From a checkpoint of a small multi-label audio tagger: batches of 192.
Rows from block 2, named by matrix and row number. Rows with one number belong to one channel. Each number is 128 + 24 x the weight over its row's rms, rounded and kept within 0 to 255. All counts start at 0. After the name is the row's rms in percent of the matrix's.
# filt: filter width-5 conv, dilation 4 (model.blocks.2.filt.weight, 256x256x5), inputs 242-255, a 5 kernel for each
# gate: gate width-5 conv, dilation 4 (model.blocks.2.gate.weight, 256x256x5), inputs 242-255, a 5 kernel for each
filt.3 099 [122 128  96  99 124 122 107 100  70 104 127  89 125 146 162 140  99 119 129 167 139  95  97 129 153 144 102  90 142 145 110 184 147  94  89 131 135 120 120 146 121 132 137 134 139 128  99 108 124 130 124 116 124 134 151 127  71  94 126 155 113  83  83 107 126 134 110 132 148 177]
filt.4 099 [110  99 109 129 107  98 119 139 127 131  88 105 162 121 123 109 126 150 118 129  82 107 169 130 128 124 106 203 113 116 119  93  75 145 106 122 108 127 134 125 151 134 156 135 145 113 114 136 130 117 151 149 185 141 132 103 109 128 108 126 104  88 136 128 128 145 114 122 123 123]
filt.5 095 [184 176 176 184 164 157 151 131 134 134 145 149 160 148 141 121  99  83  76  90 143 125 161 127 137 146 108 138 119 155 105 136 138 143 135 125 146 153 163 137 129 113 130 140 125 112 118 110 111 125 118 131 159 148 125 134 127 135 115 118 129 133 159 151 151 100  88  98  98  98]
filt.6 094 [123 100 111 119 134 107  81  88  84 104 117 101 102 125 111  71  79  80  76  50 114  98 106 133 113 179 142 129 137 121 135 105 155 147 169 129 117 121 115 124 149 140 119 125 131  92  93 103 130 118 131 114 124 132 138 106  89 104 128 120 167 129 117 131 136 128 122 116 117 113]
filt.7 100 [102 140 129 114 101  96 125 144 141 150 133 131 117 107  84 126 138 121 117  98 177 176 155 160 131 158 154 124 162 136 127 114 139 137 164 102 131 141 112 104 101 128 115  95  73 156 137 126 136 123 127 139 133  82  54 179 152 138 147 135 146 144 138 117  89 130 147 135  99 103]
filt.8 104 [161 149 126 141 161 162 147 184 182 193 140 136  85 125 155 113 120 151 169 158 151 155 111 127 127  92 128 133 150 123 166 148 120  99  82 152 148 135 142 145 125 136 156 154 150 127 104  74  83  77 146 153  80 109 150 125 112  79  85  74 144 132 137 142 129 130 128  97  91  91]
filt.9 098 [107 105  87 119 118  97 107 148 132 112 151 126 124 151 111 120 139 135 117  97 129 105 101 154 124 118 157 184 182 119  89  86  59  82 122 120 132 116 121 130 133 153 156 137 133 122 122  94 122 115 171 149 160 187 127 128 131  78 123 122 125 125 109 111 113 152 147 106 121 132]
filt.10 102 [ 98  91  97 109 120  98 102 121 120 132 104 110  99 139 117 112 120 132 151 135  97 112  78 119 101 121 106 111 162 112 149 147 132 107 133 162 148 137 135 168 125 102 112 102  96 116 140 137 150 146 109  66  29 113 129  97 135 127 159 138 119 133 122 123 130 113 134 137 157 154]
filt.11 094 [111 102 119 116 118 140 143 143 116 106 109 122 131 126 139 114 145 125 120 137  72  95 103  79 104  75 135 105 121 163 156 108 125 107  99 100  95  98  99 106 111 106 102 107 142 113 118 115 101 116 122 126 146 131 158 124 130 116 109 118  86  98  91 107 139 100 115 105 112 111]
filt.12 102 [ 99 103 111 110  89 112 100  89 112 114 177 180 164 132 140 114 126 120 130 132 142 155 146 132 144 125 120  96 131 165 113 132 137 126 118 115 121 124 115 112 107  84  90 117 111 180 219 194 152 164 153 147 162 132 134 182 189 160 143 148 131 123 124 118 109 170 173 149 127 135]
filt.13 105 [104 106 102 104 104 122 122 124 129 156 124 116  86 125 132 150 153 137 148 151 114 140 126 115 149 147 175 138 133 168 134 134 163 113  93  94  93  84  90 120  75  83  47 100 134 166 164 159 146 133 115 131  96 129 132 134 160 142 148 147 117 108  95  90 129 106 121  94 122  96]
filt.14 099 [136 164 153 125 108 129 126  96  88 108 134 139 133  97  91  98  80 107 114 116 102 117 110  89  50  96  57  89  83  79 159 170 164 163 169 142 160 144 113 103 145 137 145 127 127 123 100 112 120 110 118 147 109  88  71 112  91 110 105  78 115 103  92  75  50 126 125 143 113 117]
filt.15 100 [140 149 169 148 112 138 153 151 124 144 110 113 111  88  47 106  98 117 137 114 121 123  99  81  75 111 120 116 112  91 127 135 148 146 137 143 157 157 163 137 123 116 122 147 141 101 102 105  95  74 119 124 121 111  85 114 130 113 101  80 106 115 111 119 106 107 115 140 144  88]
filt.16 100 [ 88  94 106 132 122 136 149 147 135 149 112 119 147 162 161 134 112 116 113 144 157 159 136 139 145 170 134 121  90 143 124 160 133 155 129  92 103 102 119 122  99 113 129 144 160 125 116 114 125 136 126 157 157 149 135 146 137 128 130 143 145 150 136 132 148  97  90 109 118 112]
filt.17 106 [159 171 190 168 164 180 182 214 195 154 113 156 155 160 161 110 118 118 126 124 149 172 162 148 156 152 166 159 151 148 156 156 177 145 140 125 149 153 130 133 135 132 129 130  86  93 101 101 112 151 104 157 166 129 137 117 118 109 130 170 136 143 143 125 120 106 118 106 123 137]
filt.18 095 [120 116 111 149 142 109 114 108 121 125 121 114 156 171 130  84  94 142 147 120 144 129 126 147 112 127 131 158 147 125 139 133  83  95 112 135 125 131 159 135 127 135 126 108 124 126 134 145 158 145 162 133 133 155 112  95 117 133 154 112 110 111 107 132 116 116 120 160 183 153]
filt.19 096 [109 113 107 120 124 141 102 144 141 138 145 110 124 127 138 115  70 110 120 129 132 108 140 145 123 150 109 191 155 174 126 177 129 149 132 104 107  88 102 101 124 122 134 132 150 125 136 130 145 134 122 108 142 127 126 156 132 136 143 145 122 111 124 144 135 129 111 105 131 137]
filt.20 101 [104 104 112 142 133 140 139 120 116 133 132 128 150 116 150 144 156 161 131 141 133 144 182 135 190 166 172 168 108 153 105  81 110 161 122 122 118 126 150 122 135 108  76  74  74 120 130 169 145 156 129 134 168 142 142 121 125 160 123 169 140 141 119 104 128 111 113 108 120 139]
filt.21 096 [127 129 134 119 126 116 155 165 144 141 138 113 109  96 118 128 116 113 138 156 130 148 158 116 150 102  97 128 100 127 137 173 156 153 109 139 136 128 124 143 108 108 110 136 129 137 128 110 103 107 120 108 111  83 118 126 116 109 105 138 122  88  94 113 142 128 101  77 123 134]
filt.22 106 [126 138 158 140 129 129 128 135 133 135 139 160 147 124 108 156 165 149 121 108 105 146 119 103 113  96 138 122 100  85 126 103 130 139 170 135 125 157 183 170 134 145 145 137 112 134 151 123 111 110 103 127 149 179 167  92 121 111  89  84 113 147 152 126 104 127 123 119 138 120]
filt.23 099 [121 104  96 118 125 140 141 130 163 163 132 127 164 167 185 169 147 179 165 177 165 131 167 165 171 173 137 177 152 166 101 122  86 103  76 121 106  95 109 116 122  82  86  88 116 141 138 156 135 150 133 123 148 147 156 155 116 147 135 148 129  92 121 114 120 157 116 125  92 126]
filt.24 089 [124 117  98 100 107 153 143 128 135 132 140 103  99 103 122 149 127 124 113 131 137 116 145 140 143 162 110 141 154 139 122 128 142 154 137 114 118  96  95 103 146 129 114 109 114 138 135 141 147 155 125  96  95 103 120 129 133 158 157 132 126 145 146 130 124 134 143 126 117 127]
filt.25 102 [103 106 117 150 187 116 106 101 119  98  99 109 116 154 139 115 108 121 121 126 116 131 144 162 135 137 136 130 138 115  94 101  99 103 121  95  98  93 111 143 162 153 131 149 168  83  96 128 128 118 101 123 128 144 138  75  70 118 113 100 111 107 119 134 139  72  80 104 112 125]
filt.26 101 [ 99  97 118 121 137 112 126 133 120 125 108 110 152 164 164 108 129 153 150 140  94  84 125 146 138 113  98 134 120 120 141 140 123 139 155 154 142 125 119 147 165 124 142 107 127 123 135 150 194 186  91  68 114 133 154 121 151 160 149 150 126 120 113 105 126 124 122 138 118 137]
filt.27 096 [113 117 134 142 151 144 130 146 145 167 128 154 142 159 127 119 130 136 145 130  89  70  87 140 111 106  93  85 149 108 159 133 115  89 112  80  84 117 124 127 122 131 141 167 151 102 121 124 109  98 116 116 118 152 132  55  72 101 119 117  62  58 105 127 123  68  87 107 117 103]
filt.28 101 [129 137 127  89 106 108 126 102  83  63 129 112  95  68 107 115  97  94 116 121 127 129 128 133 132 127 114  91  97 107 118 146 156 156 128 148 150 138 111 106 148 136 147 124 130 104  96 102 112 115 151 139 135  69 123  93  83  70  94  93 141 131 123 123 130 115 117 113 106 100]
filt.29 101 [117 118 121 146 136 141 132 126 152 165  93 105 117 107  99 116 122 139 151 138 146 150 154 114 125 138 120 148 151 158 143 136 110 105  98 148 115 118 153 157 105  81 104 152 163 134 144 131  94  82  74  64  91 100  98 133 140 128 100 100 100 114 126 124 124 108 100 110 114 115]
filt.30 098 [132 122 103 100  98 118 107 110 114 106 131 126 102  91 133 113 104 119  98  73 147 145 131 113 148 127 122 102  82 120 112 105 111 115 133 108 112  91  85  96 126 147 132 137 119 144 143 125  97 117 120 131 110 110 130 119 123 113  99 128 137 151 130 132 133  90 103  74  70  89]
filt.31 097 [129 130 117 121 113 108 104  73 102 119 128 136 126  97 107 135 146 150 140 144 138 123 145 140 148  91 105 111 103 122 116  88 101 149 121 147 148 123 120  94 137 143  89 128 152 135 151 180 154 134 138 129 132  98 103 116 137 155 124  91 149 163 146 144 128 107 120 126 113  97]
filt.32 101 [ 87  84 114 154 140  93 102 134 128 108  87 123 142 169 172 152 131 142 135 141 114 107 116 135 140 124 130 138 122 115 110  81  84 107 119 141 131 140 151 148 144 136 154 168 160 127 124 125 127 149  99 133 162 196 176 131 134 138 137 150 138 143 141 144 161 137 125 164 165 171]
filt.33 101 [ 82 110 102  93  92 123 122 104  84  98  90 125 132  88 107 116 104 109  80  84  97 125 131  94  95 121 131 128 110 143 124 128 146 151 136  88  85 124 106 105 104 101 104  83  92 142 154 160 154 153  94 134 151  99  99 154 163 153 132 139 124 132 131 103  97 121 136 156 128 124]
filt.34 089 [177 179 164 126 113 133 123 121 127 122 156 132 137 118 130 135 117 110  82  74 150 130 117  96 116 154 150 153 107 120 115 113 156 175 133 152 140 141 113 103 164 164 154 112 131 126 113 120 105 106 150 134 150 115 106 138 136 105  79 105 187 172 140 100 103 154 134 131  92 108]
filt.35 097 [126 130 157 133 123 112 125 135 108  92 143 138 110 135  98 107 134  94 120 103 145 163 131 142 125 144 186  56 131 135 116 116 156 109 119 126 120 134 113 109 137 128 122 163 152 156 155 112 123 105 146 158 127 139 113 159 153  91 114 101 168 146 126 121 128 152 135 114 136 136]
filt.36 100 [146 144 156 167 158 152 153 158 166 146 137 129 131 157 152 122 136 154 154 142 134 127 166 187 145 144 127 143 195 152 110  99 129 110 111 141 128 129 123 123 148 146 130 151 165 107 132 145 144 127 123 101 112 150 139 157 176 167 175 147 143 155 131 156 168 130 160 147 119 122]
filt.37 098 [186 182 154 129 117 159 134 132 125 126 195 124 117 132 140 146  99 101 117 128 168 112 126 100 129 162 127 135 131 162 134 162 152 143 136 168 164 139 120 105 156 138 131 120 102 162 121 120 124 139 145 138 133 126 127 170 116 130 117 138 177 143 137 109 116 154 128 137 139 135]
filt.38 102 [172 148 121 133 132 120 151 162 162 164 156 127 113 136 121 144 125 134 169 170 128 104  87 118  91 148 113 100 161 118 100 144 116 105 125 173 172 139 132 132 175 157 141 153 143  92  83  91 116 113 157 116 101 135 122 101  82  89 114 105 142 110  67 113  95 138 123 118 113 109]
filt.39 098 [155 128 157 134 113 133 134 157 131 103 107 103 123  92 111 119 128 137 120 128 118 162 149 114  95  96 108 142 104 106 172 165 153 155 139 146 105 131 144 120 128  75 107 111 127 106 135 115 109 118 106  77 125 116 122 106 152 116 113 107 125 126 126 122 107 106 100  97 113 118]
filt.40 103 [ 84  92  93  98 118 117 105  81  97 115 122 140 158 140 142 153 164 131 140 132 130 123 125 125 129 151 169 147 164 148 112  86  97  99 113  83  91  93 114 125  88 105 124 128 131 188 192 178 176 168 144 157 176 157 152 153 135 118 143 154 120 127 122 147 159 135 125 111 135 129]
filt.41 101 [111 111 106 123 138  98 121 120 122 121 129 127  92 110 107 125 149 158 143 169 108 137 111 126 131  90 134 160 138 143 137 129 121 124 125 140 128 128 143 149 101 106 126 128 138 144 150 107  95  99 123 129  96 114 116 131 136  90  85  86 122 114 115 129 146 136 131  94  90 104]
filt.42 102 [101 103 122 115 113 110 102 119 121 116 121 128 122 121 110 124 134 139 150 135 104 112 108 104  89  91  79 129 116 115 156 150 147 163 182 111 106 109 107 106 104  90 120 108 104 154 170 153 166 153  85  65  75  66  82 158 175 126 146 119 107 107 123 113 111 157 155 149 152 115]
filt.43 100 [128 121 102  91 105 129 120  92  97 120 112 135  94  93 132 109 116  97 126 133 169 176 161 173 180 126 125 113 118 141 129 129 163 139 139 110 112 102  93 115 116 125 106 115 124 126 147 165 156 168 109 127  84  74  89 130 144 161 158 149 139 137 141 136 158  83  91 106 117 123]
filt.44 101 [120 140 148 146 139 172 162 166 161 152 138 175 174 185 149 126 137 127 130 116 139 128 107 147 136 126 167 165 158 137 144 122 132 140 152 126 124 132 138 128 112 137 151 137 105 109 117 112 131 124 125 140 146 161 139 138 137 125 140 133 106 115 120 127 136 107 119 112 124  95]
filt.45 100 [ 98 110 147 143 113 131 115 130 110 103 108 115 137 115  71 128 123 119 110 122 138 144 152 105 101 107  97 142  90 103 139 160 144 153 119 125 128 135 136  97  54  66 119 119 110 143 152 121 127 112  88  83 113 102  74 168 168 143 103 101  99 103 125 107  92 106 126 169 136 108]
filt.46 089 [138 145 129 118 106 129 125 108  87 105 115 156 146 115 129 136 141 137 124 117 142 164 168 125 154 136 158 152 124  98 129 116 123 135 143 140 100 104 115 139 124 126 113 114 102 107 131 136 115 108 124 146 155 130 141 109 104  89  93  97 119 114 116  95 107 134  94  73  96 102]
filt.47 106 [176 145 150 126 134 192 164 152 133 115 128 133 180 144 136 122 120 131 137 108 143 143 159 127 127 128  91 106 119  96 163 158 152 142 158 169 149 127 109 136 177 132  97 104 106  80  97 148 145 128 140 113 123 105 132 122 125 164 143 131 186 146 148 106 123 132 129 144 124 112]
filt.48 101 [111 106 103 111 121 119 131 127 144 130 140 158 142 156 140 175 184 145 122 124 100  89  94 118 145 152 175 159 140 153 108  76 109 145 138 125 115 130 131 129 128 149 126 109 109 153 142 142 150 150 117 140 146 165 144 100  75  88  96 119 128 117 127 127 134 143 129 127 127 153]
filt.49 098 [ 97 108 136 127 147 103 110 114 110 116 120 112 124 102 122 131 132 124 132 138  70  99  86  68  93 134 176 139 140 134  96  90 102 115 117 102 122 140 138 131 134 141 131 137 136 150 152 146 140 142  97  84 115  72  92 149 160 136 146 146 119 143 137 138 138 127 141 136 156 152]
filt.50 101 [157 148 150 133 144 136 164 147 143 138 161 151 166 155 162 114 133 148 122  98  97 122 137 141 127  79 105 115 120  95 155 149 141 153 185 143 138 122 128 124 133 107 110  91  93 128 146 153 158 154 120 122 134 145 148 102 131 143 157 154  87 115 107 106 102 124 144 138 140 133]
gate.3 100 [105 101 156 159 135 104 103 131 160 137 126 130 108 127 141  90 161 173 122 108 119 150 144 137 112 101 134 166 125 113 123  71 118 171 160 136 113 158 161 150 134 120 143 132 143  83 145 131 118  96 127 125 148 141 140  94 146 154 132  78 113 136 163 154 109 129 141 140 133 128]
gate.4 097 [135 124 158 141 145 126 130 140 115 152 100 118 112 112  92 143 155 145 135 149 124 127  97 124 130 127 157 140 123 109 125 108 121 131 142 116 136 153 136 142  89  99 107  97 113 123 129 110 142 127  99 112 110 107  98 120 135 125 138 121  83  94  93  95 116 119 134 144 130 129]
gate.5 096 [119 123 137 124 114 141 117 115 124 130 134 131 181 169 128 154 135 123 153 156 115 128 148 163 126 150 128 114 153 174 104 133 136 131 104 118 110 103  94 106 145 125 114 106 124 128 151 169 191 163 129 130 156 131 121 114 137 147 184 163 130 137 131 136 149 112 123 127 141 136]
gate.6 102 [112 118 125 142 143 116 132 134 128 142  82 102  91 110 134 152 159 141 138 146 115 122 118 123 140 142 148 146 118 105 109  78  95 113 115 106 115 132 142 160 148 156 156 125 123 109  85  86 116 131 111 121 114 126 143  68  55  58  94 111 109 103 113 116 129  91  93 102 117 141]
gate.7 100 [164 189 219 182 182 137 110 108 103 115 138 164 153 136 124 127 115 100 103  94 108 134 128 154 147 128 118  69  97 110 108 115 132 148 167 141 169 176 149 157 155 154 151 144 135  83 106 102 115 114 138 206 184 158 149 101 109  86 123 111  97 119 106 130 124 127 140 115 106 110]
gate.8 099 [174 135  95 107 162 119 121 136 129 156 150 128 122 115 147 144 130 124 112 131  96  89 125 133 160 141 157 155 144 170 114 139 131 159 122 193 147 133 147 168 188 177 147 119 130  69  82  88 119 130 157 108 126 139 153 101 104 129 142 178 168 131 106 114 155 181 163 142 180 196]
gate.9 098 [154 120  98 103 131 108 121 124  85 106 145 108  85 119  92 166 147 154 170 174 157 119 115 136 125 130 121 115 140 138 129 136  96  88 111 169 152 131 138 156 127 138 134 133 151 165 121  89 121 108 151 122  79 136 112 134  90  83  95  79 150 133 115 125 144 141 112  82  98  99]
gate.10 098 [117 141 163 144 164 102 119 139 122 107 139 150 117 130 116 171 187 171 174 151 167 197 159 153 140 176 186 133 123 125  88  97 145 104 101 106 110 145 158 166  84  88 102 111 119 162 187 149 157 142 110 129 120 109 104 141 146 111 136 148 118 140 133 144 143  91  85  94 136 155]
gate.11 096 [104 116 146 135 141 161 151 159 157 161 135 175 141 138 171 155 174 174 184 175 118 145 127 125 139  92 136 121 131 115  99  66 124  82  90 142 152 143 124 134 138 167 151 152 146 139 141 141 126 124 115 156 130 123 170 142 152 137 129 116 137 146 145 139 132 167 179 145 108 114]
gate.12 099 [ 86 105  91 113 120  71  87  73  79  88 116 114 144 102  88  97 101 111  98 102 122 103 137  99 115 122 108 128 100 128 137 127 111 160 151 109 137 115 110  91 124 138 117  89  83 130 120 153 153 131 135 149 143 109  79 101 100 127 147 111 107 123 111 110  81  89 112 106 102  81]
gate.13 100 [119 119 126 129 122 115 118  96 104 115 100 143 136 131 127  99 120  89  81  90 127 156 111 102 137 145 175 109  96 125 147 122 144 140 146 135 134 144 155 157 131 139 123 136 151  99 134 125 101  91 118 140 115 112 108 131 150 118  97  96 115 126 107 112 128 126 126 138 129  80]
gate.14 098 [124 123 122 135 142 169 161 155 144 158 109 157 135 139 136 155 178 174 156 158 129 198 178 135 148 157 188 157 140 177 110  71 119 128 107 129 122 124 113 131 162 125  90  94 120  70 119 142 128 111 125 174 163 146 129 112 167 158 128 120 141 159 145 110 126 113 149 127 133 154]
gate.15 104 [182 159 140 137 154 168 146 130 140 150 130 120 127 104 114 130 148 137 133 142 144 145 138 129 147 147 133  90 106 128 116 121 140 146 123 174 144 141 133 152 152 150 134 137 128  60  93 124 104  99  85  88  99  92 107 108 104 132 105 120 127 122 124 126 129 113 100 108  88 105]
gate.16 101 [146 118 111 112 113 150 168 180 157 156 186 195 143 139 152 135 167 153 116 127 117 151 166 132 173 126 153 152 110 150 109  98 126 141 132 125 121  87  89 108 158 154 109  87  97 135 165 161 160 167 115 117 122 132 131 142 163 146 141 156 129 151 137 130 135 153 171  91  80  96]
gate.17 100 [100 110 131 114 118 149 129 126 137 143 104 113 126  92  97 149 122  94  76  77 119 135 133 119 108 118 146 119 113 124 101 137 145 146 138 111 108 124 129 115 117 110 118 112 103 136 135 113  97  95  71 102 117  96  83 147 134 114 105 126 125 107 104  97  88 138 107  98 105 101]
gate.18 104 [145 142 140 137 139 126 158 159 135 128 102 111 118 120  97 150 157 157 167 153 112 112 146 153 132  82 102 118 154 139 140 136 129 110 112 140 149 153 147 141 121 136 142 157 147  93  91  90  95  84 111 117 112 112 102  88 104 116 136 107  75 102 111 134 116 137 151 148 136 108]
gate.19 094 [132 127 116  97  98 146 135 124 131 141 112 155 129 127 141 113 126  88 114 163  94 123 105  89  96 104 168 155 145 133 174 129 155 131 113 104 117 110  81  98 125 149 123 124 130 127 133 132 146 164 105 123  92  77  90 108 131 122 121 156  91 102  94  90 117 132 156 132 121 151]
gate.20 100 [116 111 124 139 121  95 108 111 105 101 101  92 131 140 110 122 121 139 145 137 101  95 132 102 110 112 109 126 127 108 113 118  95 103 124 122 105 104 134 116 129 131 127 160 137  93 106  97  93 112  91  88 153 158 113 103  96  95  73  93 103 113 110 121 119 129 113 123 124 113]
gate.21 096 [112 127 125  95 100 123 122 120 117 127 102 159 130 111  90 105 119 115  90  95 108 130 113 129 130  63 150 119  98 166 149 104 123 125 112 107  97 107  95  96  98 129 102  78  91 115 110 138 142 132 102 142 137 132 122 120 140 172 148 160  97 109 116  93 126 126 139 145  98  79]
gate.22 099 [136 148 115 116 130 120 113  89 102 113 114 107  84 133 134  94  55  60 124 141 145 108  89 156 131 149 105 111 178 138 164 164 161 123 131 119 133 124  95  96 129 123  95  97 109 128  84  97 142 144 121 133  87 100 100 117 104  87 136 138 138 116  94 113 118  99 109 108 126 128]
gate.23 105 [163 135 125 141 166  87  93  94  94 127 133 124 117 119 123 118 125 133 151 149 141 132 150 162 157  87  92 136 132 130 138 125  94 106 130 156 166 155 165 162 140 145 157 149 157  94 106 115 109  88 113 104 118 122 131  92 130 132 140 112 104 133 147 162 146 138 156 127 140 117]
gate.24 097 [172 156 130 145 139 167 135 119 135 141 126 104  89 130 128  76  99  97 107  99 111  99 103 133 134 110 112 110 160 138 161 159 165 148 159 157 139 124 123 133 148 120 101 109 110 121 133 144 144 140 123 122 106 123 133 145 151 166 181 168 157 139 124 128 126 146 126 128 152 139]
gate.25 105 [ 88 107 126 142 156 106 142 154 171 174  82 113 114 134 155 132 134 135 130 119 116 125 114 150 142 135 148 127 146 136 121  99 108 104 122 100 123 154 164 170 105 121 122 128 131 123  94  83 112 108 102 134 147 153 151  90  98  89 136 113  85 102 105 132 138 110  97 111 144 141]
gate.26 102 [146 136 128 123  99 106 140 138 113 109  86  93 116 124 111 109 110 114 120 119 145 150 169 163 146  98 120 145 148 135 171 165 155 155 149 146 138 127 119 119 110 135 151 120 140 119 105 107 116 111 115 111 116 136 131  85  51  74  87  70 113 129 135 126 133 111  90  84  96 104]
gate.27 096 [145 119 105 128 128  75  69  68  90 100 122 123 135 114  84  89  79 103 127 130 103  89 129 146 122 112  96 168 159 116 151 116  94  90 119 137 127 142 163 152 121 119 135 130 113 132 111 118 133 122 113 115 147 109  88 132 106 119 150 129 131 115 130 186 159 158 133 133 156 146]
gate.28 102 [104 119 107 124 114 117 165 159 136 127  90  68 105 113 105 157 153 161 134 122 138 138 158 158 131 163 148 158 158 120  86 106  98 123 121 135 138 133 156 143 171 161 134 136 123  97  93 114 114 112  85  69 105 111  94 102 112 142 133 140 131 129 128 136 108 102 112 130 140 155]
gate.29 105 [132 136 145 134 139 139 148 169 179 168 132 121 132 153 146 150 141 148 149 147 155 141 174 175 165 141 132 157 141 138 118 140 132 141 150 162 152 135 128 137 125 132 132 114 113 112 114 110 147 140 168 125 107 100 115 103 101 115 157 139 138 139 150 148 145 136 141 120 130 134]
gate.30 100 [131 143 146 140 134 125 145 132 125 125 105 121 158 132 107 115 131 146 131 133 143 125 148 128 124 154 114 122 103 131 147 157 136 157 159 132 145 132 106 124  89 105 134 127 148 134 123 137 130 111 160 170 168 127 146 101  77  88  84  73  97  98 120 115 122 109 112 118 104 108]
gate.31 097 [133 122 130 151 137 127 119 148 155 158  79 105 128 144 120  95 115 132 133 117 112 100  94 137 117  99 108 101 158 119 167 135 130 132 157 160 140 140 147 149 129 133 150 177 153  79 104 112 107  96 101 110 125 153 142  75  83 116 119 108 111  98 141 156 137 116 137 145 138 123]
gate.32 093 [127 102 129 148 140 138 129 138 158 145 143  99 137 159 156 120 130 177 175 150 154  97 127 152 169 108  94 149 159 109 148 117  83 109 126 144 124 109 139 165 135 136 154 164 111 141 127 130 146 142 153  97 136 168 147  98  85 119 126 151 139 105 115 146 141 121 124 158 175 157]
gate.33 100 [111 131 126 135 107 135 132 119 147 137 118 113  91  70  69 169 165 139 161 155 145 141 139 146 118 156 156 138 179 161 106 133 158 136 135 137 136 133 152 144 146 151 114 159 148  92 103 127  96  96 124  97  73  79  69  91 110 135 108 110 128 137 135 164 145 122 134 136 122 100]
gate.34 101 [140 156 160 174 168 139 124 130 130 130 153 158 156 174 168 142 150 114 121 146 146 142 138 137 111 135 131 122 118 125 105 118 130 125 108 130 140 145 141 144 116 115 124 164 149 153 162 129 123 142 144 166 163 150 165 158 156 116 131 143 138 152 152 145 143 168 141 118 156 178]
gate.35 100 [ 95 135 128 113 123 133 148 128 116 135 131 160 140  86 137 162 157 124 121 104 172 171 137 100 115 166 173 142 130 106  92 104 117 108 105 104 141 160 140 140 117 141 154 146 133 147 131 112  84  86 134 144 132  83 109 141 136 106 100 130 140 173 164 141 144  93 114 130 124 140]
gate.36 099 [107 127 135 144 129  93 109 156 164 160 137 136  86 125 107  97 132 150 166 138  94 110 102 132  88  91 140 136 159 141 145 127 134 114 126 110 116  98 100 127 103 133 117 124 162 108 123 125 133  92 118  92  58 106 113  93 121 131 137  79  86 100 108 107 126 132 142 114 109  97]
gate.37 099 [127 136 157 183 175 132 141 178 179 159 128 117 133 150 145 139 137 141 147 140 134 134 163 161 172 126 115 122 133 111 129 140 142 147 148  84 102 118 136 135  99  95 104 134 118 147 150 152 145 162 102  95 111 132 121  90 107 135 118 122  97 112 128 143 139  48  77  86  97  72]
gate.38 102 [104 107 135 137 131  89  80 114 137 122 116 116  92 107 111 148 178 133 137 134 106 146 134 139 119 132 144 105 123 130  70  89 138 136 118 143 161 178 152 139 164 119 100 108 139 110 158 139 132 119 129 149 147 107  89  99 149 146 162 134 116 121 125 126 123 122 170 149 159 155]
gate.39 099 [149 124 123 126 119 100  86 103  88  82 138 116 150 137 150 143 129 147 157 139 115  96 160 134 141 129  74 169 132 137  95 102  73 113  99 180 161 152 174 144 160 135 146 134 111 108 122 118 125 137 145 136 168 168 156 104 115 124 102 122 133 126 153 153 129 148 153 129 114 118]
gate.40 097 [124 103  92 117 124  95 107 117 110 102 119  92 115 133 123 167 170 189 188 190 141 134 145 147 125 101 118 129 130 129 150 151 118 100  90 150 148 144 141 131  99 125 110 123 131 138 126 136 132 125 124 107 122 136 126 126 136 152 146 148 114 124 122 126 138 143 147 148 150 143]
gate.41 103 [140 133 126 104 124  99  87  79  92  99 122  94  99 110 140 178 176 164 161 164 114 100 106 118 127 137 161 149 154 157 127 106 114 109 109 139 127 129 101 128 192 217 179 145 153 132 107 107 116 133 114 106 111 107 122 106  95 101 111 139 176 157 137 115 139 141 149 140 143 161]
gate.42 101 [140 129 129 162 170  94  72  74 100  91 135 109 122 167 145 117 125 116  94  67 145 130 130 174 182 103 119 138 142 136 126 146 124 151 155 150 120 109 133 162 131 119 113 136 130 143 153 147 154 143 123 105 123 167 162 127 134 128 119 138 137 139 123 157 173 112 113 137 132 130]
gate.43 106 [188 181 156 143 154 187 155 147 136 129 141 120 125 100 120 137 116 101 114 120 156 128 145 109 128 141 126 109 113 151 114 127 140 130 108 173 158 136 119 118 140 135 127 138 147 113 100  94  73  80 127 103 120  78  99 152 123 109  90 119 144 111 102  93 114 169 150 125 115 120]
gate.44 098 [164 163 157 155 157 124 139 143 150 139 132 167 143 161 154 133 146 109 104 123 138 193 140 157 174 155 164 103 121 128 139 120 165 159 149 135 131 125 117 128 156 148 124 128 143 117 132 124 122 127 147 181 156 175 172 106 132 103 107 126 143 154 122 116 133 149 149 134 131 128]
gate.45 099 [124 129 164 156 157 114 107 141 136 138 134 121 134 161 101 132 126 107 119 108  88  90  88 156 113 107  82  72 128  93  85 116 131 151 166 152 161 164 165 168 130 111 145 158 164 108 113  84 132 107 126 127 124 145 104  95  94  77 100  71 109 105 116 140 146 126 120 118 119 108]
gate.46 099 [143 132 132 144 165 133 133 113 102 126  84 111 119 117 137 134 139 142 175 188 117 153 158 148 115 121 140 111 113  85 128 113 136 123 122 157 156 161 163 194 147 132 123 135 161  94 116 132 130 114  82 115 123 119 133 122 131 124 113  92 147 140 148 138 139 125 108 115 136 158]
gate.47 104 [128 116 107 108 126  84 119 113 132 128  99 103 100 144 110  84 115 123 136 142  98 108  96 131 119 137 150 132 161 143 120 112  98  74 122 144 144 145 164 167 142 150 136 159 141 110 102 104 122 127  71  57  77 125 101 136 128 127 155 148 124 123 123 172 148 138 122 120 166 173]
gate.48 099 [170 159 155 155 171 155 138 145 146 156 117  87 115 133 152 135 117 129 170 168 143 149 139 171 170 158 121 117 146 147 157 181 152 128 127 164 133 108 104 115 109  81  88 106 117 144 140 142 161 164 139 102 116 126 150 141 129 118 142 136 149 127  89 113 139 132 116 117 123 118]
gate.49 100 [ 97  94  87  98  93 141 115 125 125 135 119 108 127 119 135 115 130 154 147 149 141 130 135 119 160 172 160 148 132 176 120 116  86 105 103 100 125 120 130 108 127 111 104 111 110 120 143 152 147 160 105  80  87  95 105 125 149 162 144 155 143 160 163 156 158  83 131 147 137 118]
gate.50 099 [122 126 128 150 139 120 131 140 145 125 119 103 114 128 121 169 163 176 140 115 151 136 137 136 125 146 149 158 141 111 128 131 103 126 149  94  96  99 122 124 124 142 161 139 133 135 121 111 115 126 103  94  86 128 135  94  85  70  99  82 102 107 114 112 115  85  73  65  88  76]